{
  "translate": 0.12,
  "mlp_ratio": 2,
  "inner_norm": false,
  "residual_init": "zero_last",
  "beta2": 0.99,
  "beta1": 0.95,
  "lr_schedule": "cosine_restarts",
  "final_lr_fraction": 0.1,
  "adamw_weight_decay_other_params": 0
}
Rows from block 6, named by matrix and row number. Rows with one number belong to one neuron. Each number is 50 + 12 x the weight over its row's rms, rounded and kept within 0 to 99. All counts start at 0. After the name is the row's rms in percent of the matrix's.
# fc1: MLP up (model.blocks.6.mlp.fc1.weight, 512x256), inputs 86-171
# fc2: MLP down (model.blocks.6.mlp.fc2.weight, 256x512, transposed), outputs 86-171
fc1.381 090:62 51 71 55 33 42 47 37 57 71 37 43 72 71 49 76 58 22 52 75 37 34 53 65 44 42 41 46 60 38 51 60 30 60 61 33 66 67 38 58 43 49 49 55 47 43 46 38 58 61 40 40 47 46 45 51 47 62 60 34 41 39 63 22 48 47 55 54 68 39 52 48 24 39 48 63 41 63 48 55 29 49 57 53 53 28
fc2.381 084:49 68 57 54 29 47 56 60 28 71 48 51 41 54 35 41 53 34 70 52 60 66 60 56 42 38 51 54 52 45 58 56 46 62 61 47 47 59 41 47 50 43 42 48 40 34 63 47 56 36 39 31 70 65 52 51 42 50 31 67 50 63 74 75 44 25 46 49 62 78 47 71 68 50 64 74 52 59 59 28 51 53 32 55 62 52
fc1.382 092:51 64 44 50 50 39 64 39 61 37 70 50 40 43 49 51 25 44 52 68 49 60 63 46 44 59 43 41 48 54 41 40 59 45 19 28 48 39 34 43 47 62 48 46 67 60 55 49 63 59 51 36 39 56 50 43 54 46 37 44 69 40 50 60 44 61 49 45 52 44 46 35 69 20 33 61 60 57 33 46 57 35 45 42 38 54
fc2.382 086:42 31 74 56 28 74 61 62 60 57 37 53 53 66 45 54 62 79 55 35 44 43 45 51 48 45 57 39 52 37 58 48 28 53 63 54 58 53 49 48 54 53 60 72 44 63 55 59 45 41 17 70 49 48 61 58 32 32 45 56 59 62 42 56 41 55 40 36 76 69 30 42 51 64 52 60 44 43 53 41 42 57 57 57 60 70
fc1.383 103:69 60 52 60 55 35 51 57 69 35 61 43 45 52 55 44 41 29 74 49 62 40 67 70 56 50 50 31 71 63 41 35 54 52 59 65 43 45 59 35 58 67 50 56 52 43 50 43 37 54 53 39 58 44 56 47 46 50 51 60 51 51 49 52 44 39 74 18 37 47 65 37 27 18 60 49 68 25 67 55 68 37 41 41 54 45
fc2.383 107:57 34 39 38 47 49 66 57 56 77 83 71 61 60 44 68 66 58 32 56 41 51 55 48 46 39 44 55 72 63 67 64 27 50 48 64 65 54 54 39 51 68 51 49 52 29 60 33 58 52 64 55 47 77 54 54 35 47 54 50 56 62 26 48 59 38 40 38 71 55 43 36 56 45 62 36 41 28 53 34 67 19 61 52 35 76
fc1.384 106:48 56 36 58 57 65 34 33 52 66 42 59 53 72 54 39 57 62 52 57 38 65 37 46 79 77 66 49 62 41 37 49 61 23 54 38 53 50 31 42 67 48 47 49 44 38 33 44 39 43 33 44 48 38 57 28 50 38 55 31 31 54 48 58 77 44 22 55 64 65 44 57 36 64 54 50 56 62 52 60 64 38 33 60 63 40
fc2.384 086:45 82 39 51 50 59 50 32 44 37 56 72 64 55 24 33 52 41 35 42 42 50 52 62 41 47 61 70 67 56 71 19 61 51 60 60 64 55 44 51 63 38 68 62 47 73 44 38 53 56 52 42 36 50 45 37 29 64 38 70 37 23 32 47 47 56 69 53 49 57 47 54 53 49 49 54 63 48 42 44 55 47 27 32 75 37
fc1.385 104:31 59 53 58 58 44 72 35 66 35 44 74 26 52 58 52 60 54 38 57 63 49 51 63 59 56 47 47 61 44 66 65 49 40 64 53 55 41 47 41 46 27 67 45 52 55 60 56 54 66 48 20 45 46 41 48 74 61 23 51 57 71 47 73 64 54 52 38 22 56 48 56 72 64 47 54 70 38 58 77 62 44 63 91 49 60
fc2.385 107:70 69 44 50 46 40 50 47 36 47 50 48 63 32 59 51 56 66 59 51 53 85 67 43 30 67 67 40 62 63 67 36 45 49 59 64 60 47 47 55 64 49 28 42 39 32 59 64 55 22 47 23 47 44 59 44 52 31 59 43 57 42 61 46 61 64 51 46 49 44 47 55 47 26 42 35 78 50 43 46 59 52 61 39 48 83
fc1.386 104:44 34 50 44 51 80 64 43 60 24 56 28 50 31 61 40 34 58 41 53 50 62 58 54 64 33 30 61 72 44 53 38 55 51 49 71 57 48 56 58 48 35 53 62 41 51 60 42 41 38 38 57 58 59 47 49 52 39 39 45 62 47 51 46 54 39 72 41 53 66 44 51 68 50 32 58 45 71 50 28 44 39 51 60 62 54
fc2.386 107:50 53 53 68 31 59 70 45 59 52 52 53 54 45 70 50 42 55 62 65 54 58 63 52 65 57 56 89 47 43 45 42 66 47 57 61 50 64 56 42 29 46 37 57 51 53 50 34 50 39 66 33 40 51 62 48 71 54 82 33 41 30 64 47 36 90 49 52 54 41 51 37 49 57 49 83 44 55 39 78 43 40 38 36 29 39
fc1.387 089:36 36 51 62 39 70 55 47 50 41 45 52 58 81 66 57 63 28 26 71 26 42 33 68 53 46 52 40 46 38 47 63 38 41 50 46 52 52 39 53 50 56 49 45 61 50 41 67 34 42 52 41 62 41 49 45 66 76 42 63 46 55 60 44 38 68 51 23 35 39 26 40 37 25 59 52 69 49 47 49 31 51 41 63 38 38
fc2.387 091:56 58 45 58 48 57 44 33 50 51 48 64 54 45 66 36 48 60 40 40 47 71 45 42 55 31 64 32 34 61 45 54 39 67 47 50 52 45 46 30 26 71 41 53 56 56 26 40 41 55 27 41 53 40 59 43 43 62 54 81 52 19 29 41 64 35 55 41 63 20 42 44 64 56 40 28 48 77 40 60 45 58 58 58 51 58
fc1.388 104:41 57 56 40 52 40 65 42 56 62 47 52 64 50 49 42 43 52 37 58 59 58 52 53 51 49 50 50 53 47 58 48 53 37 54 44 47 55 44 54 49 47 47 48 49 41 55 63 30 31 57 32 62 36 35 48 67 36 59 56 54 47 56 42 61 23 41 63 48 55 36 49 52 69 34 25 57 46 55 59 52 60 43 40 66 44
fc2.388 104:53 64 47 52 45 68 59 24 55 64 49 54 48 64 42 33 43 48 54 34 44 48 49 38 46 43 50 42 55 29 57 47 66 55 47 65 44 54 61 52 33 40 43 32 55 50 53 40 43 31 59 48 64 35 49 56 62 50 41 69 35 66 42 46 51 70 36 52 83 46 57 83 60 38 36 17 42 52 62 52 42 74 46 22 56 66
fc1.389 097:40 38 48 49 33 66 44 56 42 32 46 52 67 18 65 68 66 47 72 49 61 61 50 44 44 46 53 52 50 50 46 36 51 69 56 47 36 40 56 49 38 54 52 52 61 52 47 45 53 52 54 35 40 54 44 45 43 70 50 51 38 45 55 25 19 38 52 58 62 59 68 55 30 42 42 23 52 56 55 61 36 63 44 62 42 47
fc2.389 106:75 59 48 50 42 48 44 49 53 39 42 57 49 59 66 62 53 37 45 49 68 51 46 50 50 53 60 48 71 35 66 61 68 37 76 59 65 48 41 25 36 54 73 50 45 50 45 38 46 35 69 52 65 57 42 30 26 48 40 46 37 39 39 40 62 52 52 47 57 52 49 11 59 40 53 68 51 60 42 48 43 55 68 42 46 43
fc1.390 087:47 47 60 54 39 29 53 39 33 46 59 49 54 64 61 34 45 49 48 62 53 62 48 55 54 42 60 46 49 57 49 38 33 47 35 42 50 37 37 66 48 58 19 56 74 21 63 60 55 39 43 25 50 55 42 39 43 43 28 53 36 33 57 47 57 38 45 58 31 36 53 59 43 29 48 52 46 66 68 52 35 40 33 59 35 54
fc2.390 086:65 45 30 58 51 39 60 48 21 54 35 49 47 40 33 53 40 43 56 82 17 53 38 18 61 51 38 46 52 38 47 47 46 47 59 45 48 80 51 50 65 45 37 35 44 39 54 64 52 32 64 42 43 59 42 53 35 58 55 39 67 46 77 29 42 55 34 34 33 40 56 66 54 39 50 37 58 58 35 62 28 75 45 36 53 49
fc1.391 102:61 49 28 69 46 45 46 44 33 59 62 46 62 54 37 49 48 77 67 37 33 55 44 44 43 64 44 41 51 30 41 49 69 53 62 65 67 57 45 64 53 39 37 53 63 40 47 42 41 33 29 52 58 56 46 53 60 28 44 48 42 56 64 48 33 40 61 54 39 36 52 51 62 64 50 63 68 63 65 49 56 57 37 68 58 50
fc2.391 098:58 54 55 84 49 59 53 55 51 53 66 50 54 74 56 75 42 44 46 45 36 56 46 50 49 56 65 60 50 49 83 35 62 54 59 52 61 63 33 32 44 73 50 47 54 62 34 61 65 24 60 47 54 50 49 62 64 56 44 43 60 65 61 42 34 35 39 30 52 55 41 54 69 55 58 47 53 46 66 36 42 64 63 35 68 39
fc1.392 099:52 51 77 59 61 35 31 62 53 52 49 45 62 36 47 68 47 66 68 36 64 49 51 56 44 48 39 58 43 29 59 80 43 45 20 37 57 38 49 59 29 56 43 64 44 67 40 58 55 58 46 59 46 60 54 46 55 26 63 41 19 63 44 56 58 67 56 30 42 64 56 63 54 56 71 55 45 63 75 41 22 47 61 42 59 50
fc2.392 106:83 58 40 67 49 42 48 54 43 37 51 36 47 59 52 61 63 36 50 45 48 63 50 68 57 59 38 82 70 38 41 45 40 41 56 56 46 53 51 57 38 64 46 82 38 48 64 50 65 40 43 44 66 51 49 51 58 40 54 77 51 55 28 61 51 65 34 43 59 48 41 63 56 50 50 38 39 63 53 55 43 34 27 62 47 57
fc1.393 102:39 53 49 50 47 63 47 58 44 44 49 60 49 38 55 43 46 38 57 43 58 49 56 67 32 48 27 23 62 48 58 60 44 49 27 49 54 45 60 47 44 57 25 46 41 52 44 68 52 49 50 43 43 62 54 53 61 78 56 56 59 65 50 52 43 48 42 54 42 62 66 33 63 34 60 30 33 38 58 54 43 54 54 65 51 54
fc2.393 099:50 50 65 45 65 55 53 63 59 56 43 48 71 64 37 37 54 34 64 22 47 42 45 49 40 58 45 47 35 23 45 43 37 65 65 41 43 34 34 60 18 54 38 37 60 58 53 55 41 54 54 51 24 57 46 40 52 28 29 46 41 47 61 40 40 51 51 45 61 77 36 48 81 35 30 44 61 56 45 32 64 38 48 54 56 53
fc1.394 096:48 48 60 52 59 58 79 40 63 73 52 59 52 32 49 48 38 52 56 26 47 52 52 29 39 51 38 41 71 26 55 55 62 39 71 55 37 37 60 32 73 50 32 73 57 43 38 48 88 39 40 62 60 52 36 46 64 58 32 46 27 48 33 41 38 54 43 53 58 33 49 61 42 41 37 46 68 51 46 55 52 68 58 49 46 44
fc2.394 102:55 66 49 53 50 50 40 35 44 80 32 34 55 57 31 27 52 52 50 56 54 63 51 44 55 37 21 48 71 37 65 70 53 44 55 47 71 42 61 49 26 59 60 52 44 48 64 53 68 49 39 52 30 49 46 56 55 56 39 51 60 65 67 46 35 43 56 52 39 41 44 33 49 48 54 63 41 53 54 47 21 53 35 49 35 69
fc1.395 104:76 54 65 29 46 63 62 52 31 64 52 58 50 52 34 56 35 45 57 48 60 59 45 59 60 62 63 48 52 59 46 45 48 71 34 46 52 42 31 34 71 66 18 57 55 35 47 56 36 53 48 44 51 52 41 52 31 84 40 50 43 32 50 68 68 49 38 57 35 43 41 59 77 61 40 73 53 43 35 44 60 58 52 49 55 45
fc2.395 107:42 46 59 59 62 69 43 50 53 65 59 77 46 28 49 40 53 62 47 38 59 55 42 59 51 42 62 61 42 45 48 67 18 28 53 35 48 68 57 40 49 55 65 61 55 62 47 63 50 41 41 63 37 39 58 35 44 32 59 33 41 33 53 37 52 64 47 26 99 39 61 48 36 52 64 56 47 65 36 48 60 52 40 55 57 38
fc1.396 085:44 60 56 62 40 62 36 60 34 36 45 49 62 59 40 31 56 53 43 67 47 59 48 46 49 46 15 52 58 48 53 23 43 62 31 46 40 63 74 56 47 44 34 31 50 30 57 57 42 56 52 87 61 38 51 49 33 79 60 73 45 50 68 59 60 29 42 35 57 46 22 38 66 53 55 49 50 39 47 69 46 46 77 58 33 44
fc2.396 089:65 45 66 39 54 62 57 62 57 73 53 29 60 46 61 53 44 52 45 48 55 48 52 60 78 38 28 30 35 39 62 48 43 54 50 48 33 46 61 48 58 68 35 67 39 48 53 55 52 50 38 55 68 52 54 39 74 55 56 47 59 52 63 42 40 30 57 54 51 39 73 61 53 61 24 47 52 67 39 52 41 62 58 44 22 54
fc1.397 110:36 74 47 37 60 37 62 51 58 66 50 54 38 39 35 57 39 47 38 40 56 50 54 46 36 38 66 56 47 61 37 42 65 78 70 39 57 45 61 31 26 54 63 53 55 39 48 48 23 56 24 56 60 33 47 46 52 56 69 35 31 49 78 33 54 49 70 80 58 45 56 65 63 46 40 50 66 52 65 38 46 53 38 32 58 70
fc2.397 108:52 47 55 24 60 40 49 47 53 48 37 48 41 77 40 28 48 46 71 39 60 72 45 55 65 36 55 65 64 48 40 60 58 49 49 42 55 35 50 57 65 50 55 40 47 45 41 44 40 54 34 58 26 55 60 32 50 42 59 45 40 39 45 31 46 63 49 33 43 69 52 48 48 46 63 51 30 31 56 59 48 59 68 38 61 54
fc1.398 094:46 51 52 45 47 58 52 24 52 58 45 30 40 70 49 38 70 34 43 47 42 55 47 70 60 31 64 45 54 53 52 57 49 36 55 39 66 56 51 51 55 51 59 47 39 64 67 47 32 50 38 44 51 63 60 44 33 97 61 62 68 43 53 38 38 46 47 49 24 19 51 32 51 55 49 24 65 38 43 48 31 46 49 54 39 56
fc2.398 100:32 49 67 41 62 45 49 58 55 56 52 37 45 27 58 43 51 50 49 39 61 43 52 51 56 56 50 40 69 60 52 40 29 38 51 63 55 59 60 46 45 36 63 28 46 57 51 49 54 67 37 18 60 32 28 45 33 70 55 47 68 45 36 38 69 60 50 37 59 37 36 54 66 21 55 35 38 34 53 32 68 71 42 63 63 43
fc1.399 098:77 93 56 30 39 54 53 57 36 50 41 47 43 35 71 53 42 51 41 37 47 45 47 47 66 42 54 46 61 35 47 41 51 49 35 61 44 60 34 55 61 71 39 31 33 56 40 74 44 48 58 48 70 65 59 56 49 49 49 47 42 58 54 44 56 49 37 58 34 45 68 54 76 40 42 44 43 47 52 38 58 63 35 39 27 34
fc2.399 099:42 40 51 63 62 56 60 18 45 45 55 67 42 42 52 18 35 43 44 43 40 79 42 60 60 60 61 37 48 94 41 34 55 52 61 49 42 75 52 61 34 47 54 44 31 27 47 43 45 67 61 21 49 55 54 53 36 51 30 54 44 41 77 43 48 42 56 64 46 49 56 49 42 51 47 61 69 57 56 59 33 50 55 34 71 41
fc1.400 089:58 43 50 49 63 34 35 70 74 62 14 58 45 44 50 86 32 52 55 55 51 46 60 65 47 52 37 62 42 55 34 47 47 43 47 39 60 55 73 57 47 54 61 54 52 60 32 56 39 47 48 50 51 47 39 48 51 27 37 59 61 68 54 48 55 30 74 41 35 56 52 35 61 54 43 54 46 43 42 54 66 56 58 33 62 59
fc2.400 100:51 45 53 37 58 44 41 42 53 52 47 34 65 49 59 48 32 49 42 43 57 54 48 59 53 61 54 50 54 36 52 48 35 43 61 48 62 53 44 62 46 45 40 60 34 66 48 66 42 79 68 41 45 59 44 51 49 77 40 34 51 41 51 46 52 59 40 28 51 65 47 57 23 56 40 66 69 43 56 45 26 24 65 42 52 48
fc1.401 084:72 49 52 59 48 58 50 47 49 59 54 27 59 62 55 43 37 38 62 52 37 43 71 56 55 43 50 31 66 28 44 45 58 51 40 37 54 48 75 48 47 48 25 49 80 56 32 31 35 45 62 65 36 35 51 38 53 27 35 62 51 48 32 42 48 50 38 52 57 62 50 66 62 60 73 42 31 37 39 55 59 73 56 62 48 60
fc2.401 083:55 27 41 41 32 60 65 57 42 75 57 35 68 31 53 50 55 55 58 53 72 35 51 67 56 41 59 39 55 56 43 67 40 57 55 62 54 47 48 50 54 50 47 49 62 71 51 54 42 68 63 78 47 44 52 43 51 77 47 42 48 16 49 35 36 53 39 44 59 40 42 52 39 29 12 64 55 56 44 32 24 42 56 71 29 55
fc1.402 102:61 70 46 48 48 51 32 57 32 58 56 35 37 45 56 70 58 58 63 43 32 36 28 54 45 37 53 43 55 41 40 38 44 60 57 55 50 49 51 32 45 53 56 50 73 62 40 50 71 35 58 54 39 51 52 46 50 49 41 54 49 46 65 66 21 45 51 55 50 46 59 78 48 38 35 64 33 50 27 29 46 41 46 31 28 58
fc2.402 107:64 58 68 35 47 54 33 39 54 51 72 53 51 53 62 27 65 58 35 63 51 50 59 24 60 45 70 50 56 67 35 34 54 38 70 42 69 60 50 50 57 55 43 48 38 34 48 38 33 73 25 48 51 59 63 52 52 71 49 52 52 42 70 47 39 41 66 53 36 47 50 53 58 44 54 70 64 40 27 54 53 39 45 27 43 35
fc1.403 095:59 51 47 39 48 73 32 48 26 57 55 64 60 49 41 22 47 58 57 58 46 49 50 36 51 44 47 50 31 51 42 37 38 67 55 39 63 52 49 58 38 47 68 75 48 64 45 57 39 55 53 51 57 62 43 37 39 30 65 51 52 28 66 39 42 80 58 38 48 53 43 34 48 46 41 48 71 66 43 41 44 41 70 30 42 57
fc2.403 091:52 37 51 50 36 37 32 75 39 56 53 56 51 64 34 67 63 35 33 17 36 56 48 39 44 57 65 46 78 56 60 33 57 49 36 43 23 48 54 54 61 57 51 56 69 57 64 37 64 56 66 67 51 40 44 42 58 58 44 52 43 49 16 31 66 39 55 61 44 60 36 37 59 42 63 46 52 35 67 60 37 49 35 41 58 32
fc1.404 095:72 52 46 67 60 40 60 52 53 58 48 57 24 54 48 34 39 44 30 80 62 53 58 54 56 76 55 41 58 44 34 70 72 44 50 47 64 54 43 53 45 69 37 53 43 46 44 59 59 73 22 39 43 47 40 45 65 40 33 47 60 48 66 47 63 67 56 54 46 55 44 53 59 66 60 70 38 66 51 57 40 56 57 71 69 63
fc2.404 084:51 45 32 59 35 48 34 37 49 58 63 33 65 53 63 30 47 66 46 42 37 67 38 43 50 60 49 46 35 48 63 35 49 55 75 48 59 71 54 64 27 53 58 59 59 56 46 67 67 47 63 43 37 58 66 64 33 51 28 48 31 58 65 58 62 62 54 56 83 70 33 47 55 56 32 34 37 56 40 40 54 49 50 57 46 46
fc1.405 094:48 37 39 61 31 62 51 41 73 50 25 56 56 34 47 53 29 44 39 44 51 62 40 39 27 35 39 71 66 52 50 38 49 51 61 44 25 68 47 63 56 51 48 42 48 45 37 49 45 61 49 32 63 54 48 58 67 69 61 27 62 41 32 37 50 46 36 50 41 47 62 47 52 52 36 36 62 44 38 72 56 68 26 78 45 55
fc2.405 097:55 41 37 34 48 45 43 43 57 37 45 60 57 41 46 38 48 44 65 55 36 47 44 60 52 49 58 55 59 25 41 26 47 58 45 55 58 56 45 40 53 70 52 62 37 53 58 69 46 65 56 43 34 68 58 40 63 59 70 37 54 65 65 43 70 58 49 56 70 58 49 50 34 11 36 40 40 24 48 62 43 56 48 58 45 76
fc1.406 090:42 50 59 72 28 61 00 44 52 59 39 45 51 48 52 57 44 44 43 46 56 37 47 67 47 43 72 40 65 38 37 51 57 33 53 54 38 66 64 39 59 56 28 45 40 50 74 45 56 45 48 57 57 48 56 39 40 53 36 69 43 53 55 26 58 53 72 55 19 46 70 40 26 54 53 52 46 46 43 46 40 61 62 58 51 44
fc2.406 104:39 57 41 39 63 57 78 35 48 48 24 23 57 32 72 53 39 40 59 48 70 55 51 40 64 44 29 35 48 46 73 65 44 53 46 62 59 37 43 50 60 35 61 36 43 63 63 65 42 46 71 52 39 33 50 61 42 42 67 50 63 50 51 53 43 50 31 70 47 37 51 33 72 59 62 48 33 59 47 52 55 57 54 58 54 15
fc1.407 098:53 53 46 58 50 32 62 55 54 40 33 43 57 62 61 43 55 38 60 50 49 70 25 61 54 64 44 41 65 41 42 35 42 33 34 50 72 43 68 48 70 50 55 43 41 42 46 46 47 55 25 55 44 55 46 42 78 53 42 62 60 58 85 62 57 69 43 53 29 74 38 67 59 44 53 41 46 66 63 55 46 62 57 60 59 52
fc2.407 097:42 45 43 63 61 67 47 55 71 53 78 49 40 39 46 37 60 51 47 43 51 67 40 57 53 49 56 72 35 49 64 42 61 61 51 66 36 57 43 51 61 54 43 65 61 40 59 59 46 67 41 69 42 50 56 53 47 56 48 23 47 52 25 53 42 26 51 37 94 18 31 41 48 41 43 50 51 53 46 61 53 81 66 35 47 33
fc1.408 096:58 63 63 81 39 54 31 43 46 49 64 39 33 78 44 35 43 54 50 80 47 27 57 50 71 58 48 33 56 47 51 37 39 69 40 63 44 39 54 57 68 55 40 54 33 58 34 52 51 59 58 51 69 53 71 35 53 64 46 40 51 46 54 45 52 63 55 53 49 50 49 50 53 54 36 52 65 43 43 50 50 51 52 52 65 30
fc2.408 095:53 57 61 58 52 36 38 61 49 50 35 58 38 65 53 51 46 46 52 58 66 63 66 53 56 70 53 40 33 18 64 37 47 57 51 52 45 53 52 41 22 56 28 46 51 50 46 43 71 70 43 56 59 57 67 53 52 59 39 42 37 60 70 41 54 49 48 50 56 39 55 88 42 32 55 50 39 39 53 61 52 60 65 47 46 42
fc1.409 092:51 60 49 37 49 49 36 31 57 46 70 42 56 76 40 79 38 34 48 35 58 62 24 50 38 77 33 47 52 51 53 49 65 43 43 66 40 59 66 52 57 58 68 53 42 67 34 64 36 61 62 47 26 48 43 50 48 62 32 54 51 52 69 39 62 55 53 36 51 35 69 70 64 49 40 52 38 55 61 63 74 33 62 53 52 41
fc2.409 102:58 66 53 55 41 50 43 66 46 36 68 51 55 46 52 23 68 56 41 43 51 41 52 24 51 45 63 26 47 71 59 41 51 42 45 53 67 35 45 62 33 70 40 28 24 45 42 59 52 39 52 36 44 56 69 57 39 65 59 41 70 69 84 40 64 51 56 70 51 53 52 48 55 61 60 35 34 39 61 32 58 26 38 46 52 53
fc1.410 093:58 11 30 65 38 40 61 41 78 36 53 56 39 55 50 58 29 55 38 39 61 38 76 65 43 58 73 51 59 49 36 45 55 50 39 35 35 42 55 46 59 48 49 59 53 63 62 54 47 41 78 50 45 50 27 47 66 48 47 56 44 55 48 61 75 45 45 67 44 45 21 59 42 60 55 40 45 40 37 51 54 61 49 33 65 37
fc2.410 088:38 33 61 42 72 35 56 57 63 74 49 44 22 70 52 60 54 60 44 44 37 63 49 59 41 71 70 41 48 30 62 43 57 54 55 51 65 53 49 54 28 57 53 41 40 54 42 47 60 35 22 48 52 48 48 30 43 51 45 30 42 50 49 51 70 31 40 59 72 43 64 36 45 50 66 39 50 40 65 55 51 58 51 32 48 46
fc1.411 097:58 48 60 46 42 65 52 50 40 38 56 47 52 43 26 57 45 62 72 62 64 34 71 51 81 49 54 67 67 53 46 54 70 37 50 47 40 50 23 31 29 54 51 61 56 41 43 56 62 55 33 53 48 58 36 52 60 60 54 58 57 42 07 71 42 70 39 36 61 53 48 36 64 57 41 46 58 52 61 78 57 48 69 42 34 41
fc2.411 098:61 47 50 64 81 60 60 43 38 49 38 20 48 44 47 58 45 35 60 42 64 45 58 54 35 50 41 57 54 74 59 55 41 42 46 39 52 67 63 51 49 37 41 54 45 53 53 74 67 67 14 43 43 42 70 59 50 59 54 40 52 32 24 44 60 63 51 28 38 38 66 59 43 56 55 42 54 48 64 43 58 29 50 63 50 43
fc1.412 086:52 40 65 31 47 56 69 52 41 74 36 81 44 43 59 78 59 56 43 71 53 43 49 26 54 39 50 62 64 39 65 48 67 43 41 48 69 45 40 38 50 48 41 36 45 43 52 32 67 39 29 57 65 55 30 42 45 49 47 26 22 52 40 66 48 54 67 52 56 51 30 48 51 56 51 45 60 35 70 54 38 83 53 67 47 38
fc2.412 098:36 67 52 60 66 53 52 49 53 67 49 46 36 68 57 43 44 47 44 45 53 65 45 60 61 49 40 54 46 67 52 68 33 39 52 49 68 62 54 38 73 42 61 76 33 60 41 71 34 35 57 32 41 53 61 27 61 48 41 56 31 44 43 43 58 39 63 42 25 49 65 65 44 21 72 52 21 46 57 56 38 61 44 40 56 74
fc1.413 094:37 52 28 45 54 52 67 51 51 53 44 53 64 59 45 65 54 32 37 48 39 52 46 38 71 68 65 61 46 73 30 45 74 49 60 54 46 40 40 64 70 41 73 58 59 43 41 61 60 58 58 33 21 55 37 48 60 57 66 57 58 39 61 37 43 50 60 34 35 55 39 55 43 21 45 56 60 54 33 49 38 50 49 38 46 73
fc2.413 102:63 60 48 50 42 48 44 80 62 44 25 56 54 36 61 40 54 48 52 38 53 59 47 45 35 62 52 49 40 39 62 51 45 71 50 63 56 52 42 36 19 69 43 65 65 51 48 42 55 47 62 59 31 32 44 41 34 68 50 44 34 68 54 46 48 81 61 15 58 48 59 45 59 76 48 45 75 54 58 53 65 41 38 31 62 43
fc1.414 103:39 41 63 53 48 46 53 45 65 57 55 54 63 56 51 54 41 46 44 53 61 70 38 55 48 28 46 57 44 63 22 57 55 33 64 34 32 76 51 40 87 56 47 41 51 33 37 47 52 45 44 52 42 51 52 59 53 39 38 49 50 39 53 51 45 58 71 60 56 66 68 72 48 55 27 42 53 42 58 58 83 66 67 55 63 59
fc2.414 106:33 47 40 64 46 82 36 42 53 62 55 59 32 44 41 72 69 48 55 48 39 50 46 49 48 62 33 61 46 53 71 55 48 51 67 53 29 43 62 36 36 52 58 55 74 46 48 61 41 51 43 43 39 36 30 62 53 80 53 53 64 47 59 48 54 11 44 54 53 43 68 58 49 46 70 39 50 35 63 39 41 40 35 50 54 66
fc1.415 101:50 69 59 58 56 40 52 56 43 56 54 62 57 42 39 49 87 53 46 62 37 49 57 51 64 54 63 57 65 45 40 22 49 63 45 44 46 54 40 53 59 34 53 45 53 50 67 71 42 58 43 57 47 67 56 74 74 48 43 44 58 52 37 25 28 51 50 50 51 56 48 40 42 28 47 60 28 44 42 47 46 54 65 67 11 35
fc2.415 098:37 51 69 30 43 66 32 43 43 10 38 51 50 48 51 43 42 56 47 60 55 56 58 45 54 53 51 51 44 40 37 61 44 66 74 37 52 43 45 66 59 38 40 61 45 38 42 40 63 78 39 48 27 42 35 62 47 74 44 48 66 48 55 52 53 68 54 69 51 47 39 67 50 68 58 53 33 37 60 80 53 34 52 70 71 70
fc1.416 122:51 38 36 71 43 61 37 36 62 42 45 28 54 49 46 59 26 55 49 43 45 48 56 53 45 54 76 42 52 38 63 56 37 39 56 49 44 50 58 57 61 49 58 56 70 53 32 48 37 54 42 53 32 72 44 42 59 70 63 51 51 39 38 22 39 56 61 76 24 79 48 46 60 34 60 38 38 53 34 54 44 42 46 42 67 26
fc2.416 105:63 60 34 38 59 39 57 37 53 41 29 41 40 50 42 40 71 28 30 39 43 77 40 44 56 51 51 48 44 79 56 48 55 48 60 42 48 56 45 52 42 55 51 56 57 29 56 43 30 32 31 54 39 61 50 65 63 42 59 60 43 55 48 43 48 38 72 62 49 51 58 55 49 62 30 71 81 46 35 74 52 57 61 46 51 48
fc1.417 115:41 39 22 28 33 50 64 33 41 65 51 45 58 61 36 49 54 48 69 49 55 65 38 51 52 63 67 34 80 50 31 18 36 44 65 62 38 41 36 65 51 45 36 59 66 30 44 69 55 49 68 56 37 35 39 57 69 57 52 64 68 55 65 44 63 23 44 50 65 60 35 56 44 79 48 61 46 51 65 72 58 46 27 61 58 55
fc2.417 107:39 42 40 50 53 49 57 47 40 41 53 38 56 62 49 66 58 35 52 57 49 24 47 73 42 24 51 70 83 50 66 55 62 59 48 47 48 45 67 32 34 49 53 49 41 45 45 33 82 52 69 42 44 37 48 44 42 55 52 30 30 55 41 56 60 78 56 49 66 60 71 49 43 41 51 55 42 32 75 20 65 46 42 77 35 49
fc1.418 079:41 61 49 70 51 52 46 48 38 59 42 60 56 39 53 39 55 42 47 48 28 53 58 39 41 53 62 53 41 46 53 63 66 70 50 51 45 35 67 29 37 38 61 53 70 52 58 51 36 48 67 68 52 65 77 60 33 56 39 47 23 62 57 45 55 42 49 56 56 37 45 48 34 50 48 50 57 35 52 45 44 86 50 41 47 62
fc2.418 099:33 63 59 41 66 34 61 52 50 64 47 17 47 52 38 40 55 61 75 46 52 55 44 32 48 64 46 22 55 42 52 39 44 56 25 51 57 33 50 54 14 46 40 42 46 38 65 34 66 56 47 46 62 42 62 70 33 53 51 32 58 40 42 48 47 62 37 43 44 27 53 67 42 38 39 31 49 38 48 32 70 73 47 43 67 57
fc1.419 106:42 58 55 33 56 61 31 48 53 55 35 59 55 47 48 35 47 86 50 28 51 29 50 72 58 51 46 47 53 64 35 31 50 49 40 37 46 17 40 48 63 70 58 32 46 46 49 63 52 67 58 51 37 56 48 51 63 25 45 34 69 60 54 71 53 66 52 84 53 70 54 42 44 58 60 56 38 40 44 59 47 45 41 37 44 50
fc2.419 094:40 42 59 40 42 32 23 66 56 55 43 43 49 51 68 62 44 66 52 65 48 61 52 62 51 67 41 41 45 52 30 49 42 72 57 60 52 48 53 46 69 61 27 36 31 52 44 39 45 65 55 46 52 64 43 50 59 86 50 58 43 50 15 42 67 28 60 72 53 50 58 49 54 53 44 42 21 66 47 61 42 45 80 43 53 53
fc1.420 098:60 44 49 48 40 54 46 66 56 29 39 54 52 52 57 44 30 59 60 60 59 60 56 64 23 47 57 32 59 15 46 55 52 50 66 51 51 31 55 52 60 45 62 31 67 62 63 56 59 34 72 49 34 39 67 46 50 49 48 42 51 29 42 49 72 63 67 58 38 60 42 76 41 59 33 57 50 53 56 54 33 45 59 51 53 63
fc2.420 089:45 46 31 52 54 72 28 40 53 41 48 46 60 32 59 56 54 45 43 36 44 54 44 38 66 40 43 66 51 59 41 39 42 50 69 57 51 41 56 46 39 76 56 56 45 33 38 48 84 46 56 63 54 37 47 45 52 55 54 48 56 59 67 55 52 58 57 54 42 71 59 46 70 46 58 45 44 47 38 46 45 68 44 32 93 35